A small sound classifier, trained from scratch.
Training: 5400 steps, batches of 128, held-out accuracy 100%.
Data: 26041 training examples, 26.5 epochs.
Rows from block 12 of a small sound classifier, named by matrix and row number. Rows with one number belong to one channel. Each number is 128 + 32 x the weight over its row's rms, rounded and kept within 0 to 255. All counts start at 0. Numbers have three digits each.
Before each channel's rows are labels from the 100 clips, of 14976, where the channel reaches its highest value: "top examples" is what is common among them. Only what is clearly more common there than usual is listed. The data: drum patterns on synthesised drum kits.
# convs0: first width-5 conv, stride 2 (model.blocks.12.convs.0.weight, 640x432x5, each kernel summed), inputs 372-431
# convs1: second width-5 conv (model.blocks.12.convs.1.weight, 640x640x5, transposed, each kernel summed), outputs 354-412

top examples: tempo: 70 to 80 bpm; one drop
convs0.620:162128163141163160066165120088137161145120096138137128145106119102101142124152181136114168093158126147076137155140119117076071084139125112123126138126065156121132141133084143097114
convs1.620:088107149095141153093144091130119119126101084153138105106104110000123188129119188123081115154109150088106100144100093136136132082152145112152147170117131100122133132122133166140

top examples: clap; shuffle; four on the floor
convs0.1:139102039148178150175110051131116060062144140116117153149150078127172152105105108139199097104121101100208100089163147104118142129170135135133061132121148101081110151139144125164111
convs1.1:072102063107080091142130128112109141119151096138115170103033142120113030124114127109144092116102140103096132130101142078154087121114070147129110099091164091161145163108119115166

top examples: dembow; tempo: 140 to 150 bpm; tempo: 130 to 140 bpm
convs0.523:140096034114162114100164070134128102136167150141126144135161120173166191168080211179097146148141187115114135159141151123141112153106128106141044119134127099159100173114121123141109
convs1.523:087170088153152086164116132127094091076077178132112100094104117193103116118117102166212163099125108123098041119185161124156117138087141147080101110105116151112098130188098231126

top examples: snare; march
convs0.465:107103113124115154139129101043132127103109109106194162165108073081126114145133096142120093118108083161141127152156105094101098069173125136098132201135157148091162171115155138139125
convs1.465:134130170103137162105157165196163140119104158173115127111119146109076065196117183144079149172174112112106090139192129149115159097127106144163134134158142136130204130104105087156

top examples: tempo: 90 to 100 bpm; four on the floor; pattern: breakbeat
convs0.385:117153101101067103130133178168159149122133088076146059127132091157121145108134106107059125068129136146047110154122154141168082136096139141145131115110136120130189108054091133140162
convs1.385:091136092149158086123091124082115097109114127155100142130177112094135100048125058123160166132101120118148064113123165047091117187114115094103096103119070120109100117137124100113

top examples: tempo: 160 to 170 bpm; tempo: 150 to 160 bpm; five-four
convs0.371:178174167122096129152146115165099073161147099132085111099096114062176061130140085056098107103103132109125184114112138149162134107101122160119129098103172134130138136115146087115130
convs1.371:175127150114109067090084045160122121157145084131118127134143123070139126114098117115119075117073116124108130129108110037119094106134122074184106083096137122146138115106120100091

top examples: tempo: 150 to 160 bpm; dembow; breakbeat; tempo: 160 to 170 bpm
convs0.167:137088149142135157077096122084119131112158124182097163130124141081146111148146160161068181134175120115114172163175112053117154105136122116140133106137132133120080116106048147092125
convs1.167:079119245159139156067193139132143150131074150124129107087135086105118137189136167191089137107098158139124124134138109147162143078192155142176213187118143099128138063086145134164

top examples: tempo: 160 to 170 bpm; half-time
convs0.453:095116084119117110075105134146139193120128142143179083140114140137036093085159133096166130158163124190137104109085084143099135097114079081131086140171165141155094136139148161143097
convs1.453:127140124118146086171110107095147098117129129111149070151098112088135143112124173116116169152163114135129101099135122143141130148134161099064088155137098150104138147144099196112

top examples: rimshot; dembow; five-four
convs0.56:122113090139144124153154074041145086097107128079110077141126079108113169140113156111181080116088083135151104085074095103085124099130105078068088134100137174066108129110109103075071
convs1.56:095148104082071131118112127172139145141154157151175167156082151138170102174132156141111082096144076174114189159139100125133127116118108138157116118114168051158200168117111125149

top examples: four on the floor; tempo: 150 to 160 bpm
convs0.594:144184182127086135086188172137142137191094082140135141135116114076081155165132152118061155076140100150066106177150123121114084044126145158157139138106092158103163126125108141127143
convs1.594:123098168108144164080121085172128096134117087134129111116174116035130182088120175114113126161113140093162136157088108116128144105165143126159142138108118122125149126123121123137

top examples: dembow; tempo: 80 to 90 bpm; breakbeat; tempo: 70 to 80 bpm
convs0.257:101050056212173142092111099121118130111169132126091165151128107120134170151117177168085110147160172115091132114169109067148095133150147112144084127133120106099145128127096123154138
convs1.257:115136147163142131103157112112120149056099145142130069110103125119110084140134080156093144147115156112158119084130147139166129071134122161127155141086101144149066120077088203140

top examples: text has "noise"
convs0.270:183122067127152103119165094106128157112134095147087106111115098131165134125068106105136156120159138108132091145151173131124091139141136143153119135133137152117144138107124157133127
convs1.270:069120089153134151122145105062092119099108092127101178134111144083092125107123131109120059128094130096106133106068116093159132120132127112110146076121129109114102143093115224160

top examples: waltz; five-four
convs0.297:122153150155080160059164138116155135187135119091142093153132118062060151168149179129087111088117114145053154153102079101095101042123149097080106135118119152089128122099089131107124
convs1.297:112064175096141084097075043136152131150144111158182040112142116049141162147120171110085158154130157116154117163136100101133128106131149114174101168113130116129185155125112142111

top examples: random hits
convs0.583:106171088127108143095133141102151149166115106111101114138135110097093153128114131140123084114114105106086128160123114076167164107139133132162100094114184071104153073093127155086131
convs1.583:197102115145111123136094084107099116104121136078142110165137141185099073076131037135148096108136095130232187146139166112093128116135133129128121091097110144129145149158110141138

top examples: tempo: 70 to 80 bpm; dembow; rock beat
convs0.14:095108051099119116102076120131151131112155139120176080148138137168101112129143127130123163134123156160130155136051107144126158120104126103114068122140140111129060192125126127157115
convs1.14:101123099093133052145109096116101094103121164130144054082101087133103114127087109150176210099169100126083034098153144144116130152099136126096050169117116166092137150182074183107

top examples: tempo: 90 to 100 bpm; text has "noise"; rock beat
convs0.555:139138124097081094120152176142128112119153125093154102139147096162130140122131062141100145090115143155097127147120199205168126124088141157141139153095149088148127166122145115211179
convs1.555:132110070125121068170089133143119101135129103149091124160150166124102135095102100117201158097133098088105016097138165043103105139063130111088061098123094164092119111210128111091

top examples: random hits; tempo: 70 to 80 bpm
convs0.101:119165123125106140126104124110135119147116109112128148089117136089097133137091113072131127130103071123120085152122105095156166081132133151162130137109121078105167110120194149135127
convs1.101:201136113118133167100121092100106125107113112076127146183141146108116095084108066109125083157116114132192196153109138130099147131143092119135135083137173155136165131110121110126

top examples: text has "noise"; tempo: 130 to 140 bpm; waltz
convs0.87:113166148071098111200112157093138143113063159064193041126149105092084104138129134060154069160101131195159080108047089121071123097129105104061148152111134153098158124080156124119126
convs1.87:119127106071095115130139133164177158130193109185125158124066155040155108121154167111102136150138118159089157160113131106130104148128075130113096100143162091175171142096116035121

top examples: rock beat; text has "noise"; tempo: 80 to 90 bpm
convs0.333:170174074080176080165156134124090182095134139102158093095158115127131146110101094086137098121134177172136116133087158162105099124120118114124111122100115069170139161110152138179153
convs1.333:098100019154143082153130110102166146097128075141133143136108175092106099094089111127176122120140125078063038126091124074125152160064103104081099133154116115122122124135129164125

top examples: bossa nova; tempo: 140 to 150 bpm
convs0.260:124133098114182133149125116113102152072143161118150124169149122096110112121179127162134106128126146145170166122107105098068141107109145053078108100118110126107094146120073119148090
convs1.260:098084140104112059152090104176188147157150131143172121082071146109113118156103140154158151094160113085067082147164111083133116125082138145147080141116113089137166153113133118137

top examples: tempo: 150 to 160 bpm; rock beat; pattern: waltz
convs0.64:134160156075063096155140140170106083127127133116141077069142141097142076134052110048081126169093161124111094142136143129155129120111127144128150146088172125152181144071146123160146
convs1.64:122133126170147136107120102142131092136129090191102162169169141038124165084117121074131105172074129131097118130101133079108125147144138057086137067143140149129140115069112105102

top examples: bossa nova
convs0.584:114156137152179124107162145134125136142142131091153164133117090116095093170173136151100083098098156138083188099095103109066071088150163085049124133112108134082100130150080105137096
convs1.584:107090167067096103120124107184151112147136129122157074067098133089122112191096114137095151112134121086118102120140091107093155073113131110174117162140098072124161118108112080121

top examples: dembow; tempo: 160 to 170 bpm; tempo: 150 to 160 bpm; tempo: 140 to 150 bpm
convs0.517:098156053136159100124161132096141155142114150075115064150140105130083180160131185147162067141102129135113118146115110097118154133069143081100098105105154080099134102114124139076105
convs1.517:124109098154106070158100096124125136116134148113145093163125145233091087114133095148162110098163073095155141132133119111131131131101167155093076103096079111126133192155092219134

top examples: waltz; tempo: 130 to 140 bpm; tempo: 120 to 130 bpm; rock beat
convs0.224:138122147152139152000171135141146152155137064154112117139108148103064189131118172149082182111164125119072128160152103114123135038106101129173122131138124106131081136122115146139123
convs1.224:119133132146132179082109056172080102091069116165133069143117093053125192114130181125118142146114135129136101129128147131151132097148148106123142167122147178131116140144125206121

top examples: bossa nova; tempo: 70 to 80 bpm
convs0.196:128195140148169111124158185102127141175104145110149128124088097064084126196177139109118073105111125150102197114095106110099090065137138105103155126124119094079181141155141102129166
convs1.196:132063137157142127099156090140157112104110099125135095103140147070100101138152044083080100146087124051189169110091074077112164084109131144152121154121118092121140116105147140121

top examples: tempo: 80 to 90 bpm; four on the floor; dembow
convs0.471:095089136138085123122104117165079093115153127142106163068125170147125111088061125103077156152131171103099085150158124090206159151152107147183131075107145105169115113108090122145140
convs1.471:148158177133160116101137140109152103118129143124123138145157114152125108076152125113166165114142121150181128100177179196135146165129117138141154099111153187099108079109077093120

top examples: tempo: 140 to 150 bpm; rock beat
convs0.217:123155156105102140122163140103158135144103107107180123185116108089100158154149154132108137068127092133076110163131095134075048071164196121094148177112070213100197136102085116122141
convs1.217:125121149122148138082167131142069102153139097175153132133146148020086186140115179083118104151137112063124085169131127153101137095155114088130152128129133111131182148124134122136

top examples: march; tempo: 70 to 80 bpm; tempo: 80 to 90 bpm
convs0.550:114169135108120115143125178115121198076123122115167070118115137134053099091236103090170136081143099203099137132054111142084082102153149090098136129128134169136189106115091141099166
convs1.550:099151087146116132107164125152084117096124089150137142155105148010104126130113114104088118151146113081059027115107110121121144117146094075057132146183115107123124165124122165138

top examples: clap; one drop; pattern: four on the floor
convs0.58:091141091127122113135113069055111164144156128138099126140122177119099116083105114125132141133156155143105097157140120181132099124094134144161093135089071109116152189134151124151139
convs1.58:130089109090158084149112110095169101099046113106085098104098126111064104114114160131155154160142105104136104104141143123129130116120135170091067087122094164081090131196124140106

top examples: tempo: 150 to 160 bpm; four on the floor; tempo: 160 to 170 bpm
convs0.351:125108148095067135138069158158069170119115172105192099120177156098138075162124126083090150168115162176140127110069112067100145155166139089058146093141137149153122119075099146136101
convs1.351:036077161126122059088095091093191145130160109152118102121110088074162146109137111140076129172161122157117111138172098136094128147185139110121115120122101080158161127076194041146

top examples: tempo: 160 to 170 bpm; bossa nova
convs0.240:100064116170127110081119074175139096148139120161076171128120136121157127145075164150097157148157141100109115180189142089195156150083107152187118118127139153130096115120073133122152
convs1.240:121120162149174175094141097064091102130079154088104157139175102172124137105157126149132099132110162155150134071118138141115120127148128113176170092148156139113063084115105162158

top examples: five-four; rock beat
convs0.113:145086079122102144141136108146126138102157108118138127161149043144193159141083115133108138099134133108116088106185185117150078163152136153131115131135173148091125146115108130162119
convs1.113:058156086138098074158086140118137135108165116165099135098109132117103073149136112114139121126106145136113117091122131091163104158110102140134071086098115086160139147110114155147

top examples: tempo: 70 to 80 bpm; shuffle; tempo: 80 to 90 bpm; breakbeat
convs0.226:147077122199155141125131101091126095135144141143090136130141121109126155164126187129120115130163159109106161126114111066134152116162119110122107103126114158114090115089054157102130
convs1.226:090122177136096130098162121145108184118119110156173096078081100162139106188126164149062116081120145154134157139137109115175143064159111172210176201116160051161159102080106152157

top examples: one drop; four on the floor
convs0.232:117075144143133145134116108096104136110156114161108192125124148120125107096108121152127171119163132124147063184209131144162126123146129180197128125106084128129118159156082138147155
convs1.232:127068165081169133145131123086177123141079124060129119110118130106071122102114201131168102149177115116177155101127122180102166120134135169130154097121141134099093088170136106118

top examples: rimshot; bossa nova; pattern: dembow
convs0.137:114091105157175119078131109142126162093124108145109179129079142159120181137090170180108176129165155095117101159211134107129104153103106119171122102129072163141087136146069159121111
convs1.137:076124153146185144110153125077111144084056147080107121135157122178075141109132188147128129111128146092091118101125096145128139139115154138094159144117112128135078116129160231143

top examples: random hits; four on the floor
convs0.280:145157158125113151121106164139093131131117144136144131065141143080104068132147106099114126153128143148142153139138112079174188104163100143158145076133164082163142093103132171121123
convs1.280:155070143111126111119090056081203098142121113062153100159127108113131133078133110120134087149114113129212211139088106113102109134110133117137132128101136136115169123090117091110

top examples: half-time; rock beat
convs0.201:112060065108105147110135078100127154125178132135158157176152154144155154116113181148091142118159148127110094138160121135106087133163147118125068158139123175131140190130105127170094
convs1.201:093132105109129079151106147139142107102082140144115078073105100149084105120151147131169190135147128120134046134195169167136145109108139171092078109095098165104122109211106138118

top examples: tempo: 140 to 150 bpm; bossa nova; pattern: dembow
convs0.57:138123086120181090076128113107144155116138114165137127090131138083089149174093186138062167149176118128101139142155157074121160068115103065164114145164150114121135129100125172119168
convs1.57:073142149181166233104202129132107115062061146115127140158129135132106131112158089134111108139086152107143127106091118122136178116148135138113197174192134121156101083096182243173

top examples: clap; tempo: 90 to 100 bpm; tempo: 80 to 90 bpm; four on the floor
convs0.178:094163114087065127175092109075102143126141147097176122150133149133108105075150072118128091124108143156120111113141124200116102134097141149112114168085102115122164212129176093192138
convs1.178:128074094078134040178096141116162117127108102128108131110110147082073091112104156110189172136173100093127061125150147106098134123100133133086042080121094159070139132201124079098

top examples: bossa nova; tempo: 140 to 150 bpm
convs0.189:151113120150151157117113112072115161123136118140102145171141093088152105140147137163072130098148104133096144135140119065123104118119153111088097078133106117108110100116060130084104
convs1.189:081083219115127053106099100162173176153120135132142101055109117120107114175108146186127142103143132111110083140167093086132111102136154158190121169110099087137153127098159105149

top examples: one drop; tempo: 110 to 120 bpm
convs0.216:132114148156121138162095137108113130127077167090156050107159135082127085150134150063155101154114165180170147103031100080100161103151101088084129107141116155114114115081099184112103
convs1.216:039105128077087103087149107119154181117134093161151101107010087088151122148156177132063105123119142163117191151116104110163108105155081142148122157120172037157167118082137092168

top examples: rimshot; four on the floor; random hits
convs0.338:082124112112034136160079148114140136105103127088157133161117097146077113085164098092149100117114094155134110125125107114129141141180141134095120123121153159096176072127138090118118
convs1.338:138143113072128068132117164096139137136150143112120145118134116126110037096131122092118158132176093125168152112140156152091147161148069143107092087126112112119148129114111000105

top examples: shuffle
convs0.460:111084060153155160155081083093153108086115149116120059141108091112089144101154148094212089127146091156186104066046047099121152109174101107115059154169151141096098129126144135098114
convs1.460:117144099100125143119142131116115150113160154129184122124007133095162092150126143128098118123138128169135157120117147155154124126142109153137141150112171114148152148107068151154

top examples: random hits; breakbeat
convs0.415:087096060143127105107127100166117076104156129113142148121101127233129196123086126152136140140105181096137089141141143165160154190118115154158101107104139111136118156161133103192113
convs1.415:135174079114140063161082144104081085115102164073098096130161137237093067077090128111213172107163079113139087085173170165118133153085139142028103080127100176088106113195092153082

top examples: clap; shuffle
convs0.38:145093075113095137180103083166060104096111159140138144135184114114204084091090082140120137140131137107189121095167170074114170195153095107123093088139141092155118137118102149142089
convs1.38:054099098112105091169082147098185142120133109147086172115086131143109058118136155143150131116100159120112124103102132072153080154105120148128097105100111105137145123131131099156

top examples: tempo: 80 to 90 bpm; four on the floor; breakbeat
convs0.425:145100081138193113118100110157114133111151140188115141088143170079124110161130170133080189156202115111145127148150147071171181105133121115217098095178109086123133140136116157139172
convs1.425:091130132169150171090167108085099142046106104120110135112072129094118124106151098137131123127072175128140105096079144112166094128114086172152174150082158151124107103074138175162

top examples: bossa nova; five-four
convs0.288:129114121117084089102136095148144054157145065140070146124090109121175132130056132118126150116145116069134101162169149166243120122092076213211125121089093122120046128116117088138166
convs1.288:141128148130130143117115087063116115125066092070106125127151117155098148079095167154166086146140121140120103115122164101103117127128125112175162074111150172138083090172092112130

top examples: bossa nova; tempo: 70 to 80 bpm; pattern: five-four
convs0.626:153123136144115122082171147140118065136147066098096111112086110127168145157109142133100144045101110094106144128118138166166096108076109142119088078079073113117075115105084096142129
convs1.626:105080164127152059167072090089109126164118093117136094120155110086133160129099149152163135131127144136093047135161140073115106147105143092201093136102141129116103157199136153133

top examples: half-time; clap; tempo: 150 to 160 bpm
convs0.444:104119145125156142115105119087093132130136129109096161120140139117124106100120106189095154146118171133130116142200142129129122136086068139157137098079086070080086166122131148129111
convs1.444:132089160103159145156134116094229122142062132044096143103158164107097134113076158178174130173117138121163170127121113124102121148119193164144146111118125138097085086177127115118

top examples: breakbeat; tempo: 70 to 80 bpm; four on the floor
convs0.91:133155104176221120163164128171099132100102108113113106094101060142135083084178072143208116094121144127191135070119155090116135136134103151131113099119124137142145091133127140161133
convs1.91:105102088116067088169107116124143132105163099115158153133052162118089069128088090107131080117097103111097147113111104036159116100115112117135117105132111058135122136121122166135

top examples: breakbeat; tempo: 90 to 100 bpm; tempo: 80 to 90 bpm; dembow
convs0.45:151168172155132137110145119081149099187123118110090109122107092057132108196128140115060113090089115109066186110101111078136118095076140131100132121084116127064131116101100108071107
convs1.45:144064207108150070094092059153173134176129127129122111101149116108150139141116120161105113122070132137130135162137086082105115112129165114252110141115120098161151131127133092124

top examples: half-time; tempo: 160 to 170 bpm; pattern: rock beat
convs0.73:099124116100111091167103148121118126084108168122147102153148112121079085106215107112148104150133116187171181110095128109054161132103135066069136105139150141113156102125099104082109
convs1.73:100148157088105136163155183190168117120134144177098178083099107124116083169143150131142150132122134130090118091128132067139077165154122144104121135114082103125149123114124041120

top examples: four on the floor; breakbeat
convs0.335:105174154108038117163147176121184148144108121088193077164135105114086166152140139106072098106094146156022095165121123104097067112096181099094146173096147184105200127062097135115128
convs1.335:126161146147143162067152153173096098125156119196122172113188127143141130103161066086099149142085125152169133170128134128100138129165100068090151121155072089127161141093089087142

top examples: breakbeat; tempo: 70 to 80 bpm; tempo: 80 to 90 bpm
convs0.568:145178168142117130070158120130153094169105103134099115081112113074071102135152124104124110130116089141127177121110101095104187053105092117120132147139165094128092116136180140092118
convs1.568:183115140098096141108091034191117106134127132157138099129085098081169157138133125124084111109067107185145194137106117099127111101141140104178096140108174147124163123117113129095

top examples: tempo: 80 to 90 bpm; four on the floor; pattern: five-four
convs0.463:132135185130053158111142117119130090158117069117096151096107115078121134139116138104098148102123065125113101168181099096149118062139119178139144136117095135084113108116138121113139
convs1.463:164100170121151150091112066119143099172113108114142125143172123065134157119118163154118073156131129139167195141122118137092138133153141112189158098116186132123146102108125085108

top examples: clap; tempo: 160 to 170 bpm; five-four
convs0.389:128153085124173105114194120100119135120122135092137093156155108121123173155128170174118092103090125108116143115100114082063121102108150052060091096098139122069127129101093120112065
convs1.389:082124110125088123158107127184140148135145168152174134117083129158130132202126104169155120086163082092080118180170100077137122121095141157160093090107132077160175191156125186152

top examples: five-four; tempo: 150 to 160 bpm; rock beat
convs0.92:092117155139141100118091153100122129111114137144122110101079118126068106155156151112128060139130167112061155107116106086097065117123101079115173104072136158139159125074080103125128
convs1.92:126092196151170135103181123131162116135097105118151136095202090093073084133120140089090121152124107112132117110132110108095140078151150136146195136112081082114100124099085126108

top examples: random hits; four on the floor
convs0.200:103063085132096143091109104152135098084169126144136154109099142164146154115056135121126145162146142099126063142136110126178145159184113141187117129145170107148066124148128126172132
convs1.200:150172117144161115105124126073076118085104149098120108162120142150093119098127131100144160167163140119139079109162183185121165115124116120076127093106149190149087149135107162124

top examples: tempo: 70 to 80 bpm; five-four
convs0.603:098127117147109144068117092111153127154141114129126072155130162090043137098139149112130122144133107145112145124077058097106174040095106093112082160137140113107064152109141144123116
convs1.603:138122126109102106122076041170103124122116137164160047132069112081143147150101149118109151114113109168123110133144143133144123116128135116132080162124159163130163164149091201119

top examples: dembow; tempo: 90 to 100 bpm; five-four
convs0.63:073136121109056122146104140121137136113132161088180118140121134160067119097154091134103100149093127153086113104133149174097117147094136109094121157086160108121192182136172058186098
convs1.63:145102097089143060169102164142182081138127138134098142122176165141099084135115122109168183155152086094153071106145142112088131154121131129077043082114060170074153130176103071102

top examples: five-four; rock beat
convs0.372:116105128115060072157181116155128085134115119119087093119097099134166110150059148099091117107107129099093138135142157120193144153085103150141121147113195159136116139091070088123139
convs1.372:112195153129135176111125124153079092103101156166104179137189124134117143124154121117109108106108135179090110082110156100099155132150144048151159081143131142129099088110097115112

top examples: rock beat
convs0.635:071104136122110100156056167179095131132127164163159106132128144128063058113174095075160147164153144187187112123117141099159139134123105123138143091150186162106148136149125125128146
convs1.635:126142128114143108126121080141170129097172165144109127100072087069149084138180135108103138186120121180126120091123120095160078161149076149131109103103148134122172131059107073122

top examples: waltz; tempo: 140 to 150 bpm; rock beat
convs0.303:129125163084119089118125150128111163140092129103156041162113097101108119166141176116107141118139124144084101158075095127100069067138140100054148123124096196101144115084105125111161
convs1.303:055128172131112130077161102146098151163165091167138120104133106000159174171120188117073131169150126126109123154143129108125121082194117116115135129142140085139158159094113098126

top examples: text has "noise"; breakbeat; tempo: 70 to 80 bpm; shuffle
convs0.563:153167099098139082159150144123142148149102138100147076119149087133132168142058109090130111118120134129104061134128179151134075129107155143147143158097135121095193154111153162166165
convs1.563:117108047168150155130136103083123134097109067131092153157146186085087118084103089082151096166098124076105088097076125058127137142097104119098134065161136128143123141096126163139

top examples: five-four; rock beat
convs0.89:152162114048096063163151117097128146104105131103143061100147131110126081102114115055131134110139115156125108142089150167101122119103114129102142154118122167140177118084120111121162
convs1.89:085135081136136131129170152106116103135099087185107190168132125037126146095102161131146117111126099113046061111086149049105114138150126053073142083179114112139155114122127104166

top examples: march; random hits
convs0.414:102087083155095117125119085141142048065150129128136149124096126208116153109088101129172134141100154099153107115118120144166169175172105161160111135119164130128073140154146128164112
convs1.414:119216100089138102116108130095084119124146177086138128133078140173103092081065135105139153133180125152078113110152153172120142157095074119085122122158186158136149114119086117111

top examples: rock beat; half-time
convs0.212:112143105095081091182110161112121152129096153061171100142175053108115100147117114100068082116104156148089122097115154095085068146091132095059126117091144122109189134080148101135123
convs1.212:089100131097136097131126160122169149095103139159076163098129118114100036125143125154145163143131129109104130103130137053127121173142107145111102110151084104124139136124131050131

top examples: dembow; tempo: 140 to 150 bpm; five-four
convs0.261:164143146140124103136158126125130133133120106136112101100101109125125125125119139055152163108151122145120094142114151150110078113141123130152153150133081156125130142125136155135138
convs1.261:093129123121151175108141096100081125113099044112108171134116137004102159100114177080095076153120133119131137091057108099160152096161110101109154101140158109110107102059149190132

top examples: breakbeat; tempo: 150 to 160 bpm
convs0.20:129114165129130084153162156114156118120111167117169076162141106117070162181138195108128086151111202156099112135067113121081096100114139088063153130086149234126127138099073115118123
convs1.20:034150151097087167070192138216138156134190109223166151084107121139147148177123178091075151123105122157082141181131095118162120087160073127134146176137133059182169151094093104123

top examples: one drop
convs0.41:135126172128143152090160129100144149142120116147145150155111106078090175159126148124095138119153112149069091175143100127099046046159167138153159170123096161099165162129128119131149
convs1.41:144117135122170186060197110149086122114086078132122125113134140020099163104128168093105095152102134065170127151092115157120159079149125132132176135133149139135134101101134145143

top examples: shuffle; breakbeat
convs0.122:130058054150156149101111059162109076077145136150120190122121121169178165144061133156112139167135148074134089106190141098148146184155122136178102106134161110146102137132101136171105
convs1.122:078148097157137110119115119077126097105125142108095154121121123199111053114137091119144125123104171122116135106122132163140103158116114124092119089097127110132101143090082185148

top examples: dembow; bossa nova
convs0.530:134111172140118088100175152129120116168105128117099100106128075121100150179063164109047094110130164110000128162089126112168068108100139112144165095078120161139096108088074117090169
convs1.530:106066190147154167066137089092104171109164091151170161132213113139139162087144153092075150095159110169154133152121100104122187099150115105176128146144142099149166143046078142162

top examples: breakbeat; bossa nova
convs0.302:110135181169159102142138160146104056111132165163071133106106122120079105141164138117126106161133187113122177149104101086139174128118113084128154045087174138123096090126066110052131
convs1.302:127113216118130135104166112176133149138126132125151132071118082161104115157143145111114122098087128137145191123130102117145118118158135170176170152116152087133158082095119070098

top examples: shuffle; tempo: 100 to 110 bpm; tempo: 90 to 100 bpm
convs0.231:126126106057178084096116079124126093119123142146128127091123194121111104099095134117140163194122172126169150144155130119105191126066072121149158147112157091154093151110117113133126
convs1.231:115127098181169177108217141105128071104048122122085159145160120131123130078091152145143102122108115105065111108082144112083125124144141085075187104156122142126082063122100142146

top examples: rock beat; tempo: 150 to 160 bpm; tempo: 160 to 170 bpm
convs0.376:144138054126176087154175109101091136109131145072140061152136100158130187141109153162160077117097174129133118150076110130109118116074127087094070095077110131110089149117101126134112
convs1.376:086086102122135087166084102095142138134138116079187104127104144145103095113087136128187124093186098110068084152138118085136144130072146132122086112153119086129160191169108209143

top examples: waltz; rock beat
convs0.418:152142194122089110114165132133158083140117116122143082120131108099108131172132180106088153122114134140080117155102138110126086085085149133091157141107100176112116123084098102106140
convs1.418:106129181122122141090117052172124103169149136188128129129162111023162210176113156124082083148085122160082127142118098104113116120170139062182140128124160105135164134092140132111

top examples: tempo: 100 to 110 bpm; rock beat; tempo: 90 to 100 bpm
convs0.544:137131068121098132173128097119110148105114118059140118140152039149173146079091053129165101098092134129149073082147178150124099175137120159113107153109145132102153149133166140192115
convs1.544:112113034116115057158072127072151132122126070122088133155133179127063046096093116094159114144134112081108110094095135068144121136093115132074063042129108118123126145153097123124

top examples: tempo: 110 to 120 bpm; shuffle; waltz; pattern: rock beat
convs0.457:133114037123148122159120068137091126108137123070144130131152055140173146118074077139138087111102139122150095066165185132125093158134138137114082139097150116082146166122160125197112
convs1.457:097105029123096064163098128108153133111139079150091128125109161130082013127117096109152110147104126094090099110113133073152109144091097140103067068113115100141119163124102148140